config = dict(
    dataset='rendered solids tumbling over patterned floors',
    task='denoising',
    arch='unet',
    widths=[64, 64, 128, 256],
    upsampling='nearest_conv',
    beta2=0.999,
    batch_size=256,
    warmup_steps=1330,
)
Rows from block 8 of a small image denoising model, named by matrix and row number. Each number is 128 + 32 x the weight over its row's rms, rounded and kept within 0 to 255. All counts start at 0. Numbers have three digits each. After the name is the row's rms in percent of the matrix's.
After each channel's rows are labels from the 100 images, of 14848, where the channel reaches its highest value: "top examples" is what is common among them; "colour at peak" is the nearest of a few named colours to the mean colour under the peak. Only what is clearly more common there than usual is listed. The data: rendered solids tumbling over patterned floors. In brackets: how many of the 100, against the usual share in percent.
# conv: 3x3 conv (model.decb.0.0.conv.weight, 128x256x3x3, each kernel summed), inputs 0-127

conv.95 059:089133126101101119005148138136128128166117129128104077139128103233139133115120155129217225128096116128128154121169131132128090128039128128129168130128129131125096122120113135255122128173128170133191140059128175128123090127056136158128122127078083113128134179151128155120139114102117160128079161136132115128123140128085087128157139170128125135128126154128128150097128129040111179117089
top examples: count: one (68 vs 25.8)
colour at peak: grey (72 vs 46.3); pink (25 vs 6.3)

conv.61 069:130166157106097123136113117126124128124124130128122160153128152113094112125103130128106126128113127128128137130111128128125130128155128128112147124128128155128129128181124123144130128124128103125108137113128149128128118127122158136127156139123172143128129152105128122137114104128136130128116108133129172128134118129124155128132139171128127124128133101128128148137128125173131100119134
top examples: white object (62 vs 19.1); its colour: white (41 vs 8.8)
colour at peak: pink (32 vs 6.3)

conv.63 140:122130110161128122092033120125128125136131128130124129131128126129152142127138200126119138128006138128129105124135129128089144128132128128121130127128135117114209132149127152243122128140128127128110178117128133128125101128229167255128064128114149142128113086164128132120147149113044151128132158148129136128154119128142198128145085186128135128128128130128129120124131127135119141189119
top examples: count: one (62 vs 25.8)
colour at peak: grey (88 vs 46.3)

conv.125 083:115137149119121123104142117135128128121129135128124119136128128130123133144125131128130140128103128128128124119144129127132087128122128128124136120128128138077125126142089137162129128141128128128099101111128121128135141135114120139126098125121164108128169149129128121132128104117126130128125131130131127128130186128160113128132167126128108123128125096128128127123132130134144134128105
top examples: its colour: black (25 vs 8.8)
colour at peak: black (30 vs 5.8)

conv.15 157:111149166100135128129139112119128128137125131128134120132128125131160115129127128128155126128073131128128150124134127128150125128141128128128130126128129127165126129201163147153128128166130141131193137123130117129125112128076128150128127127109141098129138115130128127118138135143135072128123165137129120128151139128108079128122156129128114122128127118128128124130128116184132093126130
top examples: count: one (58 vs 25.8)
colour at peak: pink (39 vs 6.3)

conv.78 133:129126132153122113101160143121128128109146126128106079124128126125120131134121108127138113128076128128128115134126128129105135128138128128132134125128130122130158128149131132121128128133128124127131122125128123128131124128150127150128114137142168132128130118128128137128137128126126136128152134147128141128134139128124109128129130132128115125128127116128128108122129127096129074125130
top examples: count: one (61 vs 25.8)
colour at peak: pink (31 vs 6.3); white (29 vs 1.3)

conv.51 069:175105099102147142169105121130128128102140138126162156151128094124097138124126112128103136128222132127128162118140123120100139133098128128123145124128128126196125131135190083082127128118128117126167097165128156128127161125138100053128172127167124142128099130152134138139136140175176152135088143136133147128140118128108182127167109077128122118127128152128128141133128131151140082124122
top examples: count: one (52 vs 25.8)
colour at peak: grey (74 vs 46.3)

conv.108 168:141109126147106114122161125124128128134134128128112109129128128122118125137119124128115121128078126130128109140122125128121141128144128128121134135128129121119145129147116132119131128115128114124109122134128123128114137127130128142128122134137162120128124116151128129126132127132129140128142133144129139127132117128120119128128125120128128132128125126128128118122128128093127114119137
top examples: count: one (66 vs 25.8)
colour at peak: white (39 vs 1.3); pink (38 vs 6.3)

conv.127 153:123140138092134131137126112123128128121120126128139122134128129128134099107124119126127132128121109128128129117153129128159114128132129128121129130128128134142137129139081122145127128114128123127128128134128136128119124128115143136128112123129129123128149132112128120129128135126132133128113120120127197128132154128137122128152142144128124110128130130128128151139128124189134118152127
top examples: white object (63 vs 19.1); its colour: white (51 vs 8.8)
colour at peak: white (39 vs 1.3); pink (25 vs 6.3)

conv.23 113:132123153120142123137143117126128128141124128128126109137128110108141114131140126127139127128117123128128134121130128126136118128132128128130145123128128126112120128118110127121127128103128139132130102119128120128120129128106132138128130127124154126128149116122128116139130106160136120131111160113128131128125146128127121128131118148128154128128129117128128131136128128140123101129132
top examples: metallic (98 vs 59.4); sphere (48 vs 9.6); largest object: sphere (35 vs 4.9); egg (26 vs 9.5)
colour at peak: pink (27 vs 6.3)

conv.76 091:127116117157153125127072124130127128146159129128170114124128120120149136121127121128121131128190136128128107138127126128093155128129128128132134127128128130149167130163107147239126128118128122131155110086128119128125070128178120162128109130120213154129073096124128135115136124136083110128131134147124179128092124128136135128144027195128148133128129167128128103096128129080105148178115
top examples: count: one (55 vs 25.8)
colour at peak: pink (32 vs 6.3)